{"train_examples": 203450, "image_size": 48, "crop_scale_min": 0.8, "num_classes": 9, "output_stride": 8, "norm": "rmsnorm", "inner_norm": false, "widths": [80, 160, 320], "kernel_size": 7, "learning_rate": 0.00086, "beta1": 0.85, "max_steps": 25000, "lr_schedule": "wsd", "final_lr_fraction": 0.01, "warmup_steps": 5000}
Rows from block 2 of a small segmentation model, named by matrix and row number. Rows with one number belong to one neuron. Each number is 200 + 20 x the weight over its row's rms, rounded and kept within 0 to 999. All counts start at 0.
After each neuron's rows are labels from the 100 images, of 14848, where the neuron reaches its highest value: "strongest on" is what is common among them. Only what is clearly more common there than usual is listed. The data: close-ups of made-up surfaces with and without defects.
# fc1: MLP up (model.blocks.2.mlp.fc1.weight, 640x160), inputs 0-159
# fc2: MLP down (model.blocks.2.mlp.fc2.weight, 160x640, transposed), outputs 0-159

fc1.283,182,234,172,197,204,202,177,223,218,226,191,235,198,151,213,202,200,193,172,241,188,229,232,165,164,212,184,210,194,188,206,207,206,248,162,174,237,200,211,205,237,196,194,187,170,157,222,160,224,194,210,207,178,216,184,171,170,172,184,204,195,166,175,169,202,213,200,188,208,243,218,206,199,206,216,195,221,190,199,197,208,221,159,209,189,202,229,183,211,196,181,199,208,196,189,177,173,206,191,171,197,209,225,177,205,168,213,221,178,201,201,192,203,213,193,205,215,218,189,176,195,184,203,175,161,208,179,189,180,193,216,181,202,214,169,213,197,198,191,194,219,197,213,185,198,227,226,186,192,167,220,194,197,175,164,185,229,177,192,212
fc2.283,170,168,217,187,224,148,192,230,218,181,203,207,203,195,217,180,175,214,252,168,226,226,211,185,171,226,218,179,192,191,220,215,185,212,201,170,183,194,207,195,235,195,155,190,217,216,177,191,228,203,195,181,204,202,216,186,201,187,208,194,178,212,224,198,222,206,207,171,198,217,212,210,213,203,211,173,182,211,204,190,198,178,206,209,210,194,211,219,198,178,204,183,204,204,169,226,174,173,190,211,237,191,211,170,220,227,212,200,199,168,198,191,198,194,196,216,163,201,247,223,207,223,219,254,201,178,240,182,203,210,170,179,206,185,217,182,216,183,220,209,192,208,230,226,191,176,191,209,179,198,209,181,186,188,157,170,175,230,164,214
strongest on: wire mesh

fc1.21,212,164,183,171,201,168,175,223,191,229,185,192,199,198,214,175,204,197,230,191,215,217,193,190,199,182,189,223,183,183,205,192,194,200,196,224,210,198,181,204,213,165,209,207,193,225,203,210,171,235,189,200,198,217,194,186,190,226,193,195,201,220,135,200,194,196,168,216,190,163,230,223,234,221,193,182,188,234,176,219,188,207,220,183,223,209,213,205,209,189,182,169,215,211,163,228,202,189,200,200,194,198,221,164,217,204,172,225,246,205,196,182,204,240,196,205,212,221,224,227,193,154,223,171,165,188,216,197,234,183,204,178,179,191,235,197,224,213,207,195,195,190,223,202,235,192,218,196,254,222,203,209,184,223,220,205,200,175,225,180
fc2.21,205,210,178,190,217,203,241,205,174,199,216,149,191,219,223,240,213,201,201,231,185,191,236,186,185,221,212,183,170,227,233,197,184,195,179,188,188,165,227,227,206,188,222,180,214,207,179,199,215,219,181,225,223,178,177,208,199,229,200,184,217,192,199,223,173,185,208,213,194,188,210,224,228,189,198,208,200,196,223,169,201,209,226,187,189,196,193,164,198,178,195,170,186,230,223,197,194,223,172,199,165,217,171,184,203,192,169,195,221,204,206,147,219,195,190,198,230,200,168,203,198,191,219,189,222,208,227,210,206,206,199,178,184,174,229,153,189,174,188,189,211,205,219,237,209,202,235,173,199,166,183,185,194,198,200,235,179,205,236,173
strongest on: bright spot; brushed metal

fc1.272,214,217,225,180,194,174,215,224,168,175,194,193,188,218,236,183,258,211,193,168,205,206,163,169,175,191,170,207,183,179,241,160,178,209,212,224,201,209,195,188,217,195,216,197,198,166,214,167,189,217,203,209,192,228,207,224,204,188,209,211,217,227,172,188,196,201,173,191,167,186,196,195,235,222,202,195,194,202,188,179,174,217,244,213,224,198,214,220,181,194,224,186,188,220,169,227,216,166,205,198,194,181,204,152,201,195,226,210,217,191,215,181,141,203,207,198,217,190,189,243,244,185,204,227,188,201,222,207,184,194,219,208,210,189,212,193,161,197,198,194,212,201,214,204,202,201,202,210,210,193,214,187,214,192,204,173,180,185,231,156
fc2.272,198,207,220,190,176,207,225,240,193,200,213,198,219,220,202,212,205,221,213,174,206,197,234,198,246,216,160,206,186,171,232,210,190,147,182,223,219,189,208,221,222,197,176,193,208,194,182,226,212,185,178,227,241,159,166,194,195,202,212,201,229,197,207,166,211,202,176,200,204,218,150,173,206,206,190,200,195,207,214,217,209,204,216,192,232,189,213,189,205,234,222,202,174,204,163,195,228,194,165,200,207,201,224,232,205,190,216,186,188,212,184,188,203,200,193,187,162,172,243,214,201,172,235,208,191,233,215,205,185,233,205,206,216,193,197,213,257,169,209,212,211,186,191,210,200,184,189,212,190,203,179,165,184,187,177,191,164,200,209,221
strongest on: bright spot; leather; wood

fc1.255,216,216,227,167,209,201,219,219,202,216,189,214,173,240,222,186,209,198,207,188,210,185,183,185,232,187,185,200,219,169,214,194,211,212,166,199,196,187,208,200,216,196,220,184,208,209,226,193,181,223,205,192,202,185,242,226,182,206,225,218,234,188,144,199,194,183,185,201,143,197,230,193,261,190,197,202,184,196,186,188,183,201,190,213,207,246,243,191,163,199,180,171,210,228,206,176,234,221,199,184,188,197,184,167,250,183,208,195,222,205,218,219,211,205,186,185,195,211,219,219,185,186,182,187,194,200,221,198,201,202,207,185,195,209,190,171,211,192,208,183,165,169,218,194,181,228,224,187,190,211,208,239,151,202,186,234,190,204,207,192
fc2.255,202,174,180,192,186,193,222,187,209,164,239,190,189,237,217,218,188,180,199,222,174,173,216,184,193,213,242,171,184,247,197,239,203,220,165,202,203,178,188,211,209,185,212,190,210,181,205,198,176,186,192,201,226,186,176,186,220,226,171,176,207,165,190,216,185,208,185,187,197,161,190,192,212,211,201,205,212,197,226,200,188,207,206,177,227,240,182,194,194,211,175,180,224,234,186,196,206,238,230,201,223,213,208,197,202,220,180,190,208,163,189,190,181,205,219,197,207,213,183,180,191,229,237,220,218,178,175,232,185,187,198,205,222,183,239,188,158,174,209,190,215,197,195,203,207,204,185,174,187,170,216,209,192,229,251,198,197,232,220,234
strongest on: bright spot; circuit traces

fc1.138,191,216,216,178,202,210,177,214,182,185,238,210,172,163,220,185,190,233,208,189,199,218,185,232,199,175,174,138,224,151,216,178,187,225,190,224,207,225,195,215,227,192,219,181,203,211,199,178,211,217,175,180,182,203,194,192,234,205,191,205,200,215,181,185,216,184,231,210,203,192,177,205,217,230,161,182,208,203,206,221,185,219,207,207,216,203,196,185,205,169,221,193,199,226,167,214,173,188,202,183,208,179,169,178,185,195,197,202,231,201,175,205,180,222,197,180,216,218,209,228,174,216,220,183,171,173,208,193,186,176,203,176,159,192,205,206,230,172,228,163,196,185,198,203,198,186,217,167,207,162,213,256,205,229,189,203,183,200,210,183
fc2.138,209,205,170,237,172,173,231,205,200,184,194,161,181,172,208,219,238,234,208,210,187,229,194,179,152,245,206,189,196,222,193,218,169,197,184,174,210,187,153,198,206,217,211,179,187,203,186,213,190,175,208,196,174,231,208,228,192,202,161,151,184,171,202,204,231,184,209,192,183,160,213,189,229,200,193,196,205,189,222,212,193,220,194,192,190,214,200,166,183,190,217,185,191,177,196,200,239,193,241,193,183,192,159,202,201,189,200,225,227,211,166,191,173,202,207,199,201,208,198,198,183,190,176,196,175,192,219,198,205,221,180,206,205,196,205,174,183,220,208,231,230,171,215,184,156,224,189,160,215,183,169,202,192,208,185,207,205,206,200,218
strongest on: bright spot; leather; wood

fc1.416,199,200,190,203,215,172,181,199,183,181,174,224,205,224,170,240,229,188,174,223,232,217,208,221,189,189,191,214,230,200,167,181,267,219,159,178,194,206,201,217,223,192,212,195,217,169,176,201,203,223,174,184,192,189,200,203,214,212,222,227,220,164,183,208,207,177,198,193,203,212,215,178,225,177,176,179,180,224,171,191,231,201,218,190,209,217,204,201,171,200,198,172,191,208,206,204,207,208,165,185,189,182,157,216,201,217,186,187,190,214,215,230,230,208,211,198,239,191,206,219,170,204,212,182,220,203,191,212,176,210,196,200,229,237,198,157,206,207,248,176,182,192,187,188,198,194,190,192,174,172,251,214,188,211,179,189,196,182,232,203
fc2.416,195,194,177,210,235,199,179,200,212,189,203,232,184,162,219,185,167,185,201,154,200,197,214,236,197,177,185,195,199,187,196,214,210,201,221,212,212,243,227,179,205,184,199,177,167,218,212,200,214,191,215,204,219,196,231,200,193,167,206,214,180,223,201,202,163,192,204,191,210,212,216,213,185,249,219,206,202,189,168,204,174,205,189,212,189,193,208,230,182,209,190,228,215,174,223,184,186,214,215,199,201,163,191,194,164,205,198,190,179,194,187,243,167,188,209,244,206,200,219,227,239,225,196,219,204,178,185,222,211,259,209,187,217,245,211,200,225,212,170,217,177,214,208,206,226,205,208,170,190,214,261,194,202,211,202,196,197,211,213,176
strongest on: tiles; stone

fc1.126,229,174,193,179,205,197,208,222,206,210,237,212,157,224,199,204,209,218,181,193,185,212,180,195,193,175,205,219,185,152,237,201,194,196,163,206,196,231,189,185,220,201,231,203,195,173,211,181,184,221,195,198,183,205,171,209,199,190,227,235,223,214,199,191,187,205,208,160,189,204,213,234,221,207,211,189,178,187,181,206,194,186,183,185,232,223,227,193,175,199,213,190,221,253,218,206,225,187,205,221,214,191,176,216,197,160,208,210,204,232,217,186,163,193,197,190,173,230,183,207,201,187,214,197,188,193,194,190,176,214,175,199,223,196,171,185,179,169,185,203,161,197,227,169,238,248,183,206,190,177,239,190,199,190,230,166,207,177,168,190
fc2.126,227,224,169,205,201,228,202,194,190,219,199,211,208,191,142,190,210,188,199,203,201,169,197,207,185,166,202,252,190,198,188,228,196,203,205,192,209,194,204,170,197,190,229,205,194,219,202,184,168,203,209,204,220,226,196,197,204,192,218,228,225,165,208,223,206,226,175,204,209,208,235,189,204,194,210,183,194,217,174,232,195,198,182,174,192,189,177,179,202,191,220,229,198,174,196,185,204,185,225,191,215,218,190,217,214,229,192,185,197,222,226,204,173,167,215,178,181,227,160,237,211,166,182,224,215,193,206,224,188,233,209,193,190,217,164,242,206,203,194,170,228,241,232,220,211,196,226,179,211,177,197,218,191,170,182,254,212,195,163,182
strongest on: wire mesh; dent; circuit traces

fc1.46,187,200,210,201,177,212,194,194,188,223,138,219,231,189,209,208,201,174,227,194,196,204,227,206,202,179,224,186,178,167,198,210,224,229,202,197,220,188,196,211,222,205,227,231,176,181,186,164,209,197,198,180,212,150,200,220,200,242,195,177,179,212,192,183,195,239,198,211,190,194,221,214,200,191,165,200,181,213,206,195,217,159,204,209,196,254,200,222,221,208,179,179,221,188,218,198,215,184,192,185,173,204,224,199,204,204,222,203,154,178,189,214,194,195,213,238,186,216,204,188,189,181,226,194,178,259,165,219,220,180,211,175,186,220,225,180,189,205,206,229,176,190,197,202,188,224,207,247,237,213,190,220,211,232,195,213,212,189,192,206
fc2.46,182,211,171,218,219,155,204,218,202,203,206,205,198,264,225,213,169,192,195,175,199,209,208,184,177,241,194,162,167,213,209,193,214,194,196,161,211,171,217,222,207,195,208,216,206,198,226,221,214,197,192,179,180,157,192,187,202,268,249,175,207,234,216,214,196,205,199,215,204,172,185,217,193,203,220,192,214,185,183,180,210,223,220,188,186,158,198,191,201,209,211,208,190,225,220,179,159,182,180,210,200,195,207,187,209,218,191,224,196,199,199,197,234,193,191,224,226,192,189,206,162,208,246,173,213,213,183,207,227,215,218,195,195,195,205,195,177,201,189,175,206,217,189,201,183,205,241,217,203,170,189,178,252,217,200,206,192,213,205,205
strongest on: leather

fc1.345,200,247,201,200,202,171,205,210,199,182,218,200,197,241,224,224,194,235,196,171,165,220,212,251,201,181,190,153,179,178,230,230,211,230,207,225,170,212,211,228,194,189,213,230,208,175,200,200,162,215,168,169,203,178,174,208,253,204,209,204,190,229,228,204,198,196,179,154,199,204,220,200,200,183,194,204,216,189,189,204,204,216,229,196,240,209,197,210,195,183,260,183,201,178,181,209,202,187,180,192,201,191,202,195,180,179,201,209,202,214,212,223,204,207,208,240,217,205,168,218,209,183,197,187,173,195,175,220,192,189,215,168,208,193,226,185,173,185,203,164,216,200,191,222,233,191,207,189,203,177,207,203,212,191,217,176,192,205,209,163
fc2.345,223,249,196,215,183,215,214,217,177,192,180,194,187,214,200,207,229,231,202,154,220,206,188,201,165,229,183,217,171,198,230,213,191,203,160,162,215,176,183,185,180,229,236,206,183,239,206,203,204,199,204,196,172,211,214,201,201,220,212,177,215,185,195,206,185,237,208,197,222,199,224,208,245,200,213,192,200,194,195,200,201,241,162,209,186,185,203,141,172,199,200,233,186,189,218,207,186,181,214,170,198,224,193,196,185,201,206,198,198,212,194,221,185,192,211,215,214,234,181,230,197,213,206,209,206,191,195,181,209,211,172,173,231,203,184,180,234,214,234,203,222,179,191,205,162,186,220,227,227,176,200,188,177,172,183,220,193,184,161,174
strongest on: bright spot; leather; scratch

fc1.566,183,199,214,194,205,175,200,206,209,169,213,209,163,169,212,201,200,186,223,145,187,173,175,229,179,206,174,182,233,198,211,182,183,214,211,187,220,202,181,183,206,241,223,211,225,218,230,203,187,205,216,194,199,206,176,193,226,219,219,213,184,214,205,182,215,185,209,253,185,167,239,193,222,217,215,226,200,244,218,208,214,221,184,212,227,180,205,193,207,171,221,163,199,217,173,202,208,211,197,200,196,197,189,232,209,204,160,208,198,183,186,195,187,213,177,223,175,233,157,215,176,226,234,193,181,220,198,216,185,195,213,186,197,203,204,214,202,187,220,186,222,204,197,218,219,182,202,234,215,170,188,197,220,240,190,192,202,198,204,263
fc2.566,182,200,196,217,207,223,223,207,219,174,203,185,171,178,177,178,218,192,197,206,217,191,178,172,179,200,221,203,207,232,192,196,194,184,187,190,208,186,213,177,216,218,189,166,218,219,194,175,186,223,186,218,192,187,233,225,205,186,202,195,208,194,194,206,213,188,207,173,209,166,246,207,219,211,211,165,192,210,214,179,184,184,206,228,195,163,192,193,194,174,195,186,207,228,217,200,223,206,215,210,176,241,179,183,230,201,184,196,170,189,187,223,211,194,218,235,189,213,239,210,148,206,207,235,206,173,198,173,238,220,168,184,168,223,193,169,208,238,216,195,220,180,197,246,156,226,175,187,198,188,189,192,172,213,182,199,177,202,164,232
strongest on: wood; crack; scratch

fc1.516,223,201,227,199,183,193,197,167,185,242,177,177,206,198,170,222,246,191,143,201,201,199,190,221,227,183,161,247,243,221,183,209,230,201,197,186,192,215,205,165,175,210,178,171,223,231,206,201,189,193,197,165,189,162,225,209,180,218,230,185,187,187,202,172,186,185,172,207,158,209,218,167,192,199,170,182,195,207,187,163,204,219,191,207,185,203,197,179,216,188,178,225,227,177,232,202,197,212,209,199,210,213,199,215,167,178,178,193,210,200,155,205,219,191,185,191,209,205,213,201,174,224,202,208,219,219,213,206,194,236,216,194,189,207,198,203,196,190,217,164,179,194,187,220,199,212,203,172,175,180,215,226,208,217,176,193,196,223,230,216
fc2.516,171,166,200,228,213,211,177,175,238,221,197,179,172,210,224,200,186,206,218,209,192,202,219,236,212,210,201,247,254,198,167,175,193,169,196,225,180,213,238,188,174,203,195,200,206,197,198,207,201,199,194,151,203,191,193,190,218,214,183,189,203,225,193,206,197,203,160,195,216,223,215,205,198,175,183,212,163,199,170,199,177,181,233,206,199,205,186,230,188,208,200,233,179,165,207,168,195,198,227,193,167,166,240,207,195,163,202,178,201,167,225,208,199,179,201,194,174,171,194,203,206,220,191,196,213,200,202,198,225,235,178,226,184,200,191,193,234,194,195,173,182,188,191,180,210,155,200,216,203,191,187,206,210,204,195,182,230,188,254,203
strongest on: tiles; smear

fc1.340,220,194,220,199,172,217,197,203,200,166,176,196,174,218,213,209,206,214,208,181,203,196,166,231,203,226,190,214,166,163,202,223,215,212,199,251,165,227,195,199,227,220,198,166,186,200,175,180,186,237,218,217,202,187,187,188,225,189,243,184,217,208,189,157,200,212,222,189,203,204,221,193,210,205,208,182,188,195,207,211,211,197,207,231,217,191,264,195,200,178,238,216,216,214,190,196,217,224,206,187,188,199,208,206,158,225,208,195,178,224,231,189,115,197,198,194,189,244,184,204,212,176,219,189,174,212,211,220,171,200,195,184,198,173,219,204,195,226,197,209,221,187,202,185,226,221,211,200,204,180,217,216,185,205,177,204,207,198,223,206
fc2.340,208,188,208,199,206,212,168,201,216,249,207,208,191,189,141,202,197,202,200,214,197,208,212,196,229,191,183,213,206,180,173,224,174,175,241,190,222,218,196,205,202,181,198,210,209,188,196,173,164,239,187,165,204,206,233,199,153,196,236,224,208,218,213,218,199,214,177,238,214,219,175,227,198,194,198,191,212,206,159,213,207,189,209,181,183,188,218,219,229,237,238,204,169,192,188,181,182,194,203,214,213,176,205,203,157,168,202,187,192,204,188,222,217,208,209,187,207,223,196,208,215,206,193,235,218,222,191,215,196,213,187,204,201,197,155,222,164,200,142,210,221,217,208,223,202,170,200,187,190,203,162,222,218,210,191,201,198,177,204,165
strongest on: wire mesh; hole; tiles

fc1.373,180,204,200,191,242,187,212,240,174,215,200,234,201,208,202,194,218,255,218,173,190,208,245,204,196,157,214,217,198,196,213,212,204,206,183,231,203,219,222,221,215,149,238,218,180,208,186,176,191,217,193,165,222,167,207,195,179,199,237,214,190,171,192,186,213,208,221,182,181,222,191,174,223,192,207,185,183,180,198,160,166,220,190,185,214,204,220,232,192,177,178,193,203,181,201,233,164,210,168,171,197,174,190,195,204,185,189,222,193,197,171,198,190,255,212,200,208,198,209,213,230,179,201,176,190,215,173,200,224,198,219,204,200,197,213,170,203,201,231,222,196,179,196,212,172,199,217,206,197,171,186,196,181,187,211,233,203,189,223,215
fc2.373,180,260,208,194,175,203,219,180,212,226,188,207,227,188,187,203,240,205,220,195,213,215,215,203,205,186,179,180,191,192,227,206,188,216,219,226,209,194,177,211,210,193,175,206,229,209,191,178,213,218,229,171,202,207,218,214,207,161,213,222,213,212,234,217,193,197,193,174,176,221,203,221,189,190,206,177,208,200,199,216,208,178,217,190,219,173,209,175,251,169,212,204,196,207,216,214,220,159,155,186,204,187,201,213,218,200,203,211,195,175,200,188,211,193,168,202,221,223,178,187,220,185,242,184,206,224,202,216,185,229,200,220,217,184,170,181,125,206,206,210,170,212,211,213,181,173,188,182,189,172,186,179,201,189,246,157,189,206,206,216
strongest on: wood; woven cloth

fc1.402,236,181,200,194,191,214,199,204,216,199,225,262,224,176,219,235,211,211,201,183,195,192,195,218,196,200,204,198,203,164,177,186,188,215,176,190,196,185,193,212,215,203,236,182,209,167,180,217,175,207,145,190,171,194,193,210,191,177,176,209,215,178,205,207,220,185,182,162,194,205,241,219,214,176,187,183,197,181,213,197,157,203,167,226,216,205,194,211,173,193,194,195,196,213,222,223,194,195,178,182,238,178,205,205,206,172,227,216,195,225,194,204,175,214,186,166,197,216,197,188,207,230,237,190,203,218,226,195,202,191,217,192,220,218,204,187,202,194,218,199,189,177,243,187,194,209,190,203,183,229,173,201,204,280,208,187,205,207,163,167
fc2.402,212,202,205,206,162,219,196,188,234,227,197,182,193,200,160,216,200,193,186,200,210,213,191,201,219,176,150,200,271,200,180,226,156,176,197,179,207,205,186,214,219,196,204,215,233,175,179,218,187,224,189,190,174,201,237,214,173,185,227,224,187,233,193,190,198,223,202,218,184,199,202,205,192,174,211,232,210,203,222,212,236,196,188,190,187,189,225,200,213,221,233,199,202,195,218,186,212,173,181,196,155,178,219,200,216,212,185,216,207,222,216,188,225,210,205,181,194,211,153,192,202,175,192,169,180,224,216,193,212,206,196,218,167,190,168,199,196,207,173,211,194,213,214,167,196,200,203,199,226,182,176,225,232,211,227,179,224,169,238,227
strongest on: leather

fc1.525,233,238,227,213,221,184,209,202,158,226,217,219,179,191,208,184,179,212,217,229,205,197,210,203,209,168,201,173,224,185,189,233,181,229,199,193,244,223,214,181,200,219,237,211,213,214,208,154,203,196,210,159,204,156,194,195,179,199,216,229,187,224,189,187,175,201,210,194,195,197,201,142,223,179,223,219,214,194,187,200,157,178,173,181,210,202,211,221,207,174,180,174,214,228,191,222,172,204,215,180,155,175,197,201,225,182,186,200,159,225,176,219,203,252,201,197,196,207,197,221,192,215,186,194,174,222,195,182,198,175,221,207,221,204,170,186,208,201,221,192,193,189,196,211,191,204,215,197,199,158,212,189,205,200,206,224,190,188,230,195
fc2.525,212,249,223,191,201,210,213,212,227,224,189,169,192,176,181,209,213,197,216,197,192,203,195,199,207,206,200,240,209,207,211,137,184,195,182,188,211,188,225,177,207,210,198,196,187,186,230,186,198,214,198,116,219,173,196,208,221,187,222,230,226,192,167,203,217,235,178,215,195,225,221,198,217,212,215,213,201,221,188,200,204,175,229,188,210,169,186,190,204,185,202,171,196,208,200,188,213,174,182,174,204,189,185,197,218,210,208,168,192,201,223,203,202,208,182,229,204,211,181,194,200,190,213,145,198,224,191,198,179,217,216,268,187,180,168,231,155,201,229,194,193,196,204,201,196,181,232,207,192,186,160,188,206,186,193,186,185,200,184,213
strongest on: bright spot; hole; leather

fc1.364,206,218,196,192,187,202,166,186,232,208,150,208,188,197,232,187,193,212,241,237,176,192,237,182,175,205,171,199,142,193,207,244,200,193,193,222,213,209,196,202,192,207,198,208,193,178,220,162,204,221,199,188,212,191,203,187,217,242,222,221,204,219,186,260,221,214,209,225,196,171,236,213,224,206,192,175,186,207,195,228,216,210,203,197,195,220,201,185,192,191,202,206,217,199,198,217,202,226,215,207,172,209,176,183,188,210,185,197,169,203,207,221,206,196,190,226,239,217,187,195,205,186,183,187,202,204,178,190,215,211,178,236,163,188,206,160,208,199,191,199,191,217,189,194,200,180,225,207,226,187,190,222,121,187,199,204,206,219,215,235
fc2.364,220,218,183,204,218,199,228,211,153,197,182,197,213,207,209,215,176,218,202,213,170,191,189,175,225,218,192,215,174,192,193,189,199,175,198,189,186,195,236,216,173,189,205,226,231,220,214,209,216,199,193,201,159,175,194,182,248,262,200,174,180,210,204,208,181,229,203,181,189,200,192,221,187,207,192,196,227,207,204,193,195,194,230,219,181,219,217,201,208,190,170,185,182,201,226,198,195,214,219,188,191,228,183,204,200,174,221,216,202,180,151,186,179,205,209,205,210,202,210,207,160,215,201,159,200,210,228,147,242,206,227,187,200,208,172,192,193,158,210,241,202,182,166,201,147,228,195,212,185,230,177,195,210,185,210,175,206,204,212,205
strongest on: tiles; crack; wire mesh

fc1.361,220,218,181,196,202,191,174,211,217,219,199,184,248,188,174,205,183,188,192,254,211,226,185,194,198,185,235,236,198,185,231,237,192,192,203,179,236,211,197,222,187,204,207,225,210,187,197,193,209,187,207,214,175,203,206,183,179,179,209,211,191,233,204,176,238,173,220,217,225,219,186,182,290,196,229,209,176,166,204,188,186,206,176,201,203,182,246,204,205,160,179,213,215,158,202,221,168,200,195,191,199,201,201,202,204,200,181,215,188,212,185,198,242,201,188,227,173,201,198,186,165,182,182,191,187,192,204,201,192,210,211,193,190,193,190,190,205,216,192,184,188,181,217,201,194,227,202,175,167,186,224,217,168,191,208,215,189,163,185,218
fc2.361,215,220,219,201,215,154,200,220,217,172,180,215,166,213,191,216,188,197,200,196,214,211,182,172,203,182,176,210,233,184,175,204,194,179,210,133,196,191,169,214,206,213,188,207,225,191,210,204,207,184,190,165,165,196,199,211,200,205,231,195,206,232,221,175,180,219,182,221,212,163,241,175,181,160,216,191,203,177,217,216,204,205,180,184,173,186,259,193,201,223,231,191,190,188,201,208,180,180,177,216,225,167,207,204,181,188,201,203,208,189,206,227,178,230,187,227,191,207,212,205,203,188,182,188,240,185,227,204,203,179,186,174,191,156,215,181,220,204,160,208,203,182,195,165,177,215,216,180,208,218,179,220,199,201,183,214,213,179,223,183
strongest on: tiles

fc1.57,232,219,200,199,218,191,203,222,187,184,193,214,187,215,201,204,214,146,189,191,219,205,201,171,192,222,187,245,202,210,205,245,219,180,201,181,242,211,214,172,185,202,192,193,207,239,188,192,204,203,177,191,153,216,193,211,143,195,193,183,225,218,184,179,257,199,202,212,220,214,196,207,221,216,203,211,202,177,184,203,204,211,196,194,194,183,206,208,223,210,190,205,227,170,183,202,197,191,199,189,197,180,166,217,209,192,191,199,203,227,223,215,216,233,227,196,187,163,209,185,189,247,198,229,163,226,191,194,198,180,216,208,210,189,211,202,159,235,204,174,213,168,190,182,212,223,174,162,190,189,221,153,185,216,192,162,179,200,194,217
fc2.57,210,216,220,227,208,215,203,195,213,160,178,192,170,209,191,204,188,189,211,212,202,202,174,257,205,153,175,224,229,228,194,177,197,164,193,184,205,194,216,204,169,221,224,173,193,175,182,194,230,196,186,237,189,186,213,214,190,219,223,206,204,199,193,187,166,164,198,204,246,200,220,206,199,198,208,205,203,174,211,182,192,201,173,261,211,177,203,190,196,177,197,231,199,172,224,180,189,178,218,206,160,199,199,171,207,197,177,233,178,237,229,222,194,183,217,208,241,224,192,198,219,198,194,187,235,184,210,207,218,213,191,186,170,185,208,171,228,203,190,210,207,192,209,201,207,217,253,214,192,223,223,198,206,222,215,191,228,193,204,196
strongest on: tiles

fc1.487,180,179,227,193,180,199,153,181,203,203,176,204,168,212,185,211,196,231,201,165,172,195,199,234,217,206,191,209,201,191,233,184,191,186,191,232,185,219,197,194,203,188,240,180,197,219,239,177,218,208,207,181,191,194,187,182,238,177,209,193,203,206,219,160,213,227,206,225,209,170,228,200,201,203,198,186,194,220,209,241,189,187,218,215,171,191,204,212,181,210,193,201,189,222,186,243,221,214,184,194,204,206,190,181,164,232,180,212,178,172,208,194,172,195,206,204,185,235,179,246,224,198,175,194,179,217,184,244,148,210,196,180,213,205,225,201,205,149,219,222,219,216,241,186,196,182,203,202,223,204,202,182,197,209,184,198,196,184,241,198
fc2.487,204,171,212,198,204,186,228,229,202,219,213,197,186,180,212,201,208,184,206,193,189,230,172,178,234,185,204,201,216,224,223,221,210,198,205,204,198,200,210,191,184,219,197,191,238,201,222,254,207,223,166,234,213,199,192,186,186,153,175,181,221,223,226,183,199,203,191,178,210,191,174,192,194,189,207,187,199,192,212,191,250,222,196,203,229,194,243,192,230,212,220,194,174,220,221,217,209,181,203,175,189,199,202,195,207,201,198,214,210,201,202,175,173,228,235,185,184,145,217,167,170,165,174,217,171,196,206,164,171,201,141,194,167,170,195,176,201,197,204,249,204,206,196,233,180,219,207,198,188,207,173,212,198,198,215,186,195,195,204,208
strongest on: wire mesh; stone; stain

fc1.304,191,152,213,190,210,173,195,195,189,192,210,210,198,216,226,182,221,209,199,190,233,188,189,172,176,217,208,218,244,192,215,135,209,196,195,200,233,200,195,209,190,199,194,179,194,191,240,208,177,197,200,210,170,220,197,198,154,186,231,220,224,179,191,163,235,185,195,180,196,195,171,200,229,200,232,182,210,193,187,204,185,223,228,219,188,225,239,218,183,181,208,197,205,212,164,174,183,208,235,152,214,185,217,201,216,198,225,218,190,209,213,198,192,222,196,189,152,193,210,177,214,239,194,207,206,194,228,195,175,185,209,196,226,177,191,185,159,201,209,173,177,187,221,207,227,215,195,184,211,229,227,181,177,205,211,192,168,201,182,200
fc2.304,197,205,200,208,221,234,200,213,179,218,209,177,200,228,218,199,210,204,209,201,239,241,186,217,204,196,194,206,155,187,180,197,209,197,201,228,218,225,218,159,190,212,172,230,172,203,234,227,221,185,238,216,222,197,201,211,184,215,174,168,210,206,222,183,178,174,225,189,203,202,196,185,210,217,203,232,194,177,183,246,213,214,218,192,176,212,163,186,218,161,242,179,173,233,209,202,177,217,212,196,211,190,213,231,215,224,204,177,177,219,209,179,186,215,219,215,209,217,209,181,232,192,213,151,194,225,186,206,226,224,182,219,201,249,183,209,231,201,179,193,184,211,194,189,221,190,196,205,211,196,207,165,207,187,204,189,198,182,239,229
strongest on: wire mesh; specks